config.yaml
translate: 0.06
targets: ["hair"]
num_classes: 7
width: 256
loss: "cross_entropy"
batch_size: 256
epochs: 16.2
warmup_steps: 2580
Rows from expert 1 of block 4, named by matrix and row number. Rows with one number belong to one neuron. Each number is 500 + 50 x the weight over its row's rms, rounded and kept within 0 to 999. All counts start at 0. Numbers have three digits each. After the name is the row's rms in percent of the matrix's.
# up: expert up (model.blocks.4.mlp.up, 4x512x256), inputs 128-255
# down: expert down (model.blocks.4.mlp.down, 4x256x512, transposed), outputs 128-255
up.103 095:476467480522546489539513443518472490495499557523595458439499483545504484474504537453553433439517456534476562558531438503496526471388456549492574490541539523680500478448539540517447544554445545493605429383557481434434469578429545544513465549483508468502503474535421537550502445474612467584494559523527508493468483540452501401486615491523499549517474458428494453524445395569428402532466
down.103 090:474438489569502511485537531487511481440540445553500488466514549540466602532534435422459647507476534478556406420452551491617485508463402427475499525469468555441415475470437524483519464536529516529526457499464531480541537563523409502543506375534495502474515478445501496525418584439492526488462529471513506395607517494537528442476445555480570528399473579494570537557539525464413471448524
up.104 129:469519466497603471528442508422560421474401490454616430486476423524432492584516485450583465509520452466429502404485532458541451568466431507511513474479507459510426444560565523460631535431552508452540485573435443449508523474592466379484487469470558469496532503452556519548557471460486464508453531516415475432449532526586464461510537534403488482551432476506471502570533557579418441480524
down.104 114:533493507449501506528558456461570478549524506583466446490464511515524575521590418586471497463478475610466580513458439500442509501488443534481493427466448525549562464540448432538383550532407599520449567431490568450479548514457443426530557482488564467509463584533455504492444446440475490473513425532544442518466530418546532483417488499525500497425517472442499443418593498488430433507504
up.105 100:458464529531546538397467507561521461455571424516489530480469370582424493502544591525504474451494450599569523537600543528493500558497488497483506446534535480452578465412518548492459530490479506437564560500424418539451405451450472555513568496513541561487471477614604494507525509525551546537493497516541561598547457508518521477448556501521598451411471498505657570500516465596407418442555
down.105 098:477466498557487524538496521543485513477553484467556571548428491546533412472518532474540486505512526583551459487456516485534639493420520542552497587469544491562508466507477521478487561475552547520522433563620441534480442463443628408490426568570465517486383564493527606455547567490453447499472478563479505514563485528540465403579530584547466538551500515424359456600542548500490458507488
up.106 110:422359447498597479473525470475530477419443437564576561584550526404431487468442560484449454511507572518506442602501527502453557479464563429515500432600532430463499472482570425569546494443515483462470462519587576469529433486538349555521434576435565514568464453515493530504468513509507525514506406518455564517417479528552508542487481488549529595519583546493503477553468452579553474428517
down.106 103:429588487521512552450478438474470550558576554404485466438511451531518630477551480472461542540495500551539481451475550480558462534507506550442477534563496571536421471460428573478482500523441560454557605584549431428480563358447620498489535597505525415492478490496447518440504511488530528517503500488537483534512418525497489516444514470552543541476527382484404543495541530505486570542448
up.107 091:506482560480516547527443488504454505480543515469565576477435524455552496415492574528465375406493480484493588525526468542463411556553540496516428526569554436503484509508462519449465558495532503533491465505488451464560469501488485482613472574586536529537456612481490485537452443533583466579510578422548597510592468503479535503471472517446388500492455447512524508493569369562430492416578
down.107 090:558509470550488482535474416623516435500505574533627478516532513535425549531434476443459589460550502509507544439461469526513543468480488442519535519483495321476481375467528506552464451569537508533523486408443531504468475511524562552541477452535498497456413511491559572489439544349440483559563449541488445516576486538503511450487457569534522448535480509499456444540515496530573549427441
up.108 105:412565515531494453487560526445497550510501560470492571539459508555538494528531487467448488437511462391410521451542464475492525433428511503542522503507414445501448491437477498444415638538536449516573594514466484556546536498528513523579562511553487544433516556467483502560538494510494493537492554512496559565383543616439557388518485519534586519558514598479518461460460485488480492566489
down.108 111:429482524582587517544442504518610465531582523501503487454512508458445468551520627515538442577534450503547493498534579450539541532440560521485563649451521492440528519550520472639534462545519561415536523464575483457514549555501503500432425491473404499517454490460509510470546511495515575496543448547523430408514484509537577427580499525517511526506521448553472556582590490503547524424520
up.109 091:455448543504439523495397422442485490490571453456448378483452476475504523585497441487494503487407435506505481541442463491464503608464489481508523488457531578467452494499480506534453440435476503528515600479283531520565516618404498534494496452586558491460458500456483510439519475538573444440518506489495429593443433457411500521565477532477440552550570510440462472503545534509503463456442
down.109 094:492583393593562390597502437554529593537525503477537471533454473523499421523546443530535522549522536488557502491542486467359526486575522539540477490511429590506483522390495531507474502539558481521443508551407411462418532433539461579575489521488405531534484514555484500624448496463492423496504582382549518491518463514469501449499586532611558560560547426423627513487499404517448525514581
up.110 094:485492479498560604477548446473537543495527477533455540541439425545464560493393496456495545471397503538560570573534565478488427505432593552445505600540527557505508586526560559538485551522466430493597498503462477493509466465475487475513507571441500481458418465513476517424503483495495503493549469525474537617294440501521510553458525418484537496480468527537575563557526505564456523459487
down.110 099:454537364545522402488441475515456536483499526515581420537519517556478427501547434571484520450406487574396411501466468498554451539465514508506531444477407487464477476441451476520539481507551485529474525492533522492536445503566591489546474394466439530519480526449406504518538536521492487565548478485517497512632461547452449430573591553571463549563527461529416489536445394492519538507491
up.111 104:521556542555549581508483513483410552601434434507441458579543450486548477464484520527559464477541550404467566460523481475428522504356472556554544547549518452470483522475510526490382407531486551504522516471561516491519523431489511471504433519538523548580472567536471462519529462491491525463443419471545577462439502446483473500486528662568519448474428453487526470494569542537508413448589
down.111 091:546423521439502538458465539544476527479526509511537472489477520548533423486489459407415510570576461496587417478487515500533548501551427429517464458506605598478504503482525510504566544546540486537525491490454498498482414501572567504511486484499510531527407461507419505493542536477575545497457423547526515490504496508475518621467498421399529507480515563529587518574600516468472664630413
up.112 067:435511470385517462449534502514512505525492422529442645469595489485516505468484442526542487611511514421454520526388584468529492529501572469468473572567617529494457481474464562557475518417619525476430503568510504488551504585437452468459489512523505616491526492524586474545491504590419409468549528467491449533467525452482641495524571458437556447414468475609488461560508561454572538543454
down.112 068:526543503502522511559479446518434468401456550491486413428500461490502503466579494519509534517380499389500505497522525561492414575432522531569508517442477542532563451522438489538499449560454542488551466494482517470543456479560529479505510416496539559514528593470406460428436472475473509462513478519516446443521584506516455415507617427593556477557351585489457529433512521471429437480500
up.113 103:452519544577455438546497572601540487603521520513493550469543602496534496550547424437499495540488440514458520514481525517468506510506542538560605508534543577421393523508457496499436479448514569420510438507439440470548516538509555450587616471588481524504499421496575498403515493507491444547494564484537568541443406486546521518499471530594542539516515490513416470537425404441543564510512
down.113 109:519488546512444428479451482485441475495443520649511509508503515470557444549523517438453594550512539467538496566631462496449570543564519470462545441485504504504548503485458529350493499535491502464586379478470521584611460477470473508499464546520476612489452594499484539589565490516513607552417512455508447570552601530455430457479553499510530469498419520537502413502503483516517464390524
up.114 107:546452389467487550488493461466453560537465505477442583568606449444506583467460465498509458523551483488547570439621494437460511498474547537373444480519504459480412457515523548493553586545510377428533465515500458491484435410485501493528412554426494507404509433473458446472501524496403460460453430513553524607512462530522457539514500493566503499511440418500472474514597498443410489488545
down.114 107:490512531456498483545464460463460474548567549523515498426510504573603555533515440483523452458421534490533489538430561599583521480418448549492541522341501477494475625421448479531483556476497473560497503448544604544539495523548568565458483474529536475425439546533519530491541509479493539462505510415470450552463532446483636514426531454501449497502490536437585499485539445528514490516429
up.115 103:489512522473482483497514477482518511499455521548453496463471470529473428546404522454452445509496512482573563491497464447595523484451414602467600449539496412504520445552529508533428514505398508499429472553454423527497512404575551534560551476552520476505521557497527480542479575495420529569545527442529475519488432441545484565536519448472563472470514528533458450448517458468515455482655
down.115 105:522497489491494532423438422538483454582567521527486521511374533507465532462478566435571510609454538492609389521535497453482505492529469532557441637399489512490511560525434483449532361496557480551531454459483533443547407505568476407439432516477518487538534437494583400541492464572528468566445503475432534409558421474474528512490557537469446484450580489530469376514419536518510510480525
up.116 098:465447558456523385571582462562496536562477474452505458523437489381487486464512534544543445579473502539444431610506486459474561544563560565531464498475446537477512491398432562539523510443468531433543493419423437512483426490489491495451484517600504478495479449487486482485501587518441524476501508436435543379439505478544517505456521433526491506537522537483543606541544466403561501509517
down.116 100:531483499503427570469510477447394574484520538391451486591474548599583578519604483483439571530558522494483589464483486567510457555507513567509405466504419544530503518497477454458448533493507493517480475512484516584540452509450474501540540554406557536565524647486537503540446482491441597589523547531527488517476521510492473399540552544520547451463486528508433519505493435517553471485472
up.117 087:426502500608500478536478507549513495470398572489627445538603455393579553414482537405547492543597504540559544479476528403513582513428485433521585441550507566467501487556482537520514486556587508602484486460531456500451495489535527459456527607480529493533524583484414529450550498435539485509482386453451492551503496502448500401408528518570518475449523576452534488437516566404436439528508
down.117 092:471534499468422534484588447499487516536536510474535501552538553601575533455436447578462418389520500467515429538531518566579494420505466462432444482420487504528405492452513448479484580387514531515474500498517510463497503493507452448459453528611425392518473575580529483538494463498506549496504499527505421553467499413511522624544471533455438433534415431547541474574531489497518527466489
up.118 105:522538509486547450544410492548483456540495536388399425443536504511414481537462395501485470585500420504470529570453418524517385515478432460528443555361577493524544435513427460517487402547516365469551402512423445462495478477533547476533513426494472498470425436421487504503421464518609435468555450437393487460480484528499592524457526560540499478480492547412546459467462522558475502507521
down.118 104:524452516520574587464565513464538596429551459545520475484516418488569468518453491616534587436604612434451467562498459503430521465529532430461464487491525511505467436492498484476413589498578636495538483519462472518423498526529488447538424504508531460555560513476545488395506563421431548476477542497591495395512546575507497375579439510520525553514485455526490505464523462452384523503545
up.119 101:498399559482493485481573545478412484477466434454431484456493535452491573407492394486503384483542549562500520524518409491542374498526550538574508511533485488442545493403523490518472438532527490494531515486513458579560516559543414520603560516505502423440485497398518524495558466487413569562521427569486444524433522527550487513466469491457523573438424544548503483537446470603502476471515
down.119 098:439523553534528563535435512415600530543492521476596431524427524513535422524540532452401594469425477536527462499534568407439471457523550459448468546484525564492473513535456510557510500514514593515518491565406417523439481590476426541583499418438460430419540477454483460444519493589555434499504421416518584578489515523510564438452554476478522455494573452482510480447549505492432379524448
up.120 063:489481507582602473485485558531469552444517509528526540468520453452570489555503422426524492517459489652431467631541567578375512546541524417514498569452450537455511504511484514574515490627511502520580554425482464481450379507497580545553477470455422601545468477522478525524495499572446524440459437437525499497552483475492487529541582557471421510490507438456463496449514456445565545531450
down.120 064:541533607516538505515504467535458475402459570573523457500557488509511484434441489472495558361457551473506475493461450483554515427563479495466464498501482516498603429519522460476478529517561555505560568590437451456493423466456542571571430497554483545556377487461498414476453493475547492494529493528503574494511661549471487453422467512452480425412531527536502431606488486419513460533388
up.121 107:476499532530496549445594481484480460550505500536395562514509490482576541492476517477532535533530539495449519511490483404624402425476451540414362461504522469498477461474512488550509534534504496506455576498542501516561552442483556447468487465579463576508491503455571601463504555458415462545433520605562443461455535488510554455523506480426571427526586562523493414384406458469574437415535
down.121 109:480435509513463555403445554520596449476516572527568442495500400505541493522488619511470512504421517514450498488516531555535508573435590516560528485392564547465437506452478402514606434517480550472434464425484399545479520526555436640557511557515553588488489457500448531565525497529506484486497479430411510485460401457481497500463575408504491489503380388482486520512499475521515619530450
up.122 102:534595458571519446501468572519460455436538523469549459562444483434558510491463494350509409503504457480510518441471606496490554431503511467581485518504475465486528463496393460482544471499528487536532547454478515527531476517478524477584533517502440534569585452484474440518596514501596540462451455448561490559508544609535461457500411569501521588428411578461548406476508511589497428447552
down.122 099:482478483496516542464518526513448480529430524470524580538486406413524477500520514538505502566519476564521435464486489523491563429520481499533452507654521572431569528510476523500524511496393483519543571495541571394478463428541519519469473499449479534539550461507477441391418500576383545521549443511458607524545488521490527505477575520473430517365508459534459489512576448415447651427466
up.123 100:490424487455529472496389562477459423417508531521457460443517609510469492486522520473547450531417534390568497485442533515383532489486409532559389467484474521545533494433522412577462488492493564472546490532503481488519545582468430514540560509528454490405490417624602589509460575482563457509500497427492439526467525540539546565565501549438473592507530505539471486511499469549510516470633
down.123 092:476481468489531596522552515712431458604501448532516470473495501384425506385497497554528540463437560500604485445530483490547461502561556474416541547485428480484520466490494543525512465564518509449521457522534590564438497421525623545447498501456533602471478460509492426388468435452515503496508454516531538561402522450506497450474598477491499483546544460496506463384535606424472535490532
up.124 092:465566475552436505493433522499467480438433563477453501547484534473418476653468365476544506497552489551482401481502545472464527480522457396566440545561554468457511475442519558614426438506393463548488486510467472511570492611569484508448574507444490386601476569449545532460422506515561481482534528579491525534589514407508486515483439514383560498461450590492479473488513512500649521468461
down.124 089:494464491502537461547514586440452477503450497497470560446504489526527570473608573530418525480453500368435481567462493471520499499571539446494434498552513481459448508497586511512483562424514549509382494497536525461514563511568413505379457542511518529458476430477525483482495539510418429408553420456451524459494499573521548427576563494475488502419565559443409520404462457477483616506585
up.125 080:415506484419560502566541502409472511580486511425547397518491477490451547408511422486472597468478481477556472574491547510460391407460488476560421437542463571527459547398547470550505490567582491542537560638418415429512517511569527519548430512548513490528535585471497499486570589605479517582486479586528549590520508569505523602475430566614528486547554548559519516514551445573516540527450
down.125 081:552439514505410412454494575449560562452528668584460550515447522433500560547471513524485542522507534450490510397526440517494479498410512413438536472483482500537502461574416482556446475574496563528466524475449534527601376489501521517461499633487469502478509490525505515397507497397501579463554470500458545516589511499460547504532451431469513466454502552467370420495536473530441425474485
up.126 068:580547422494582569507506531379467546424536438523521465565512527522522538540527544478563460371445472539529579557488532541497505537423542562525532547413451615510510575465500444489552400534497457473499444551526522483479489486469401547460468505444506543542398522610488469476609521507498408471466470602473508492561491502535497436510420493460533498562465503490470556529385524532535521513519
down.126 066:456500524429406495501417509582513527386509514435534475509445513516395615482426478542417599471455590458333521408547485530540552566415490520443437508485458508481520489504583509624559558492539542504526549536516569460507502453453577497446455542456543465480575426440538486485464495464518545472440512512497444496440537491489461489557500537536407604480529470531519483440519472550474442565363
up.127 099:509529510521475412517485540542433515496540443412491501491487545516505456406495382559571545427549538502501524564478507567470562662504463523516619504576578461440479417480468557503518494560521540446515421452462590525544461509486502496547531449387545534521466575423507472470469523506489473537529504476515472568420499466496459557553494541483415468468538531458487442407485435558439508573502
down.127 104:566541466556515468453541579507457446452465572482529540469549508510523389549460498505484590514459530554507538527430511509440437438610429442517485486504453396477511494547536524519571505434472580454535435563436505536505499518545585536471487452451493537506476492512497475500467480551545491493520569504399522546561449526445507448516558554503534532541492520574470579502584496568472599499593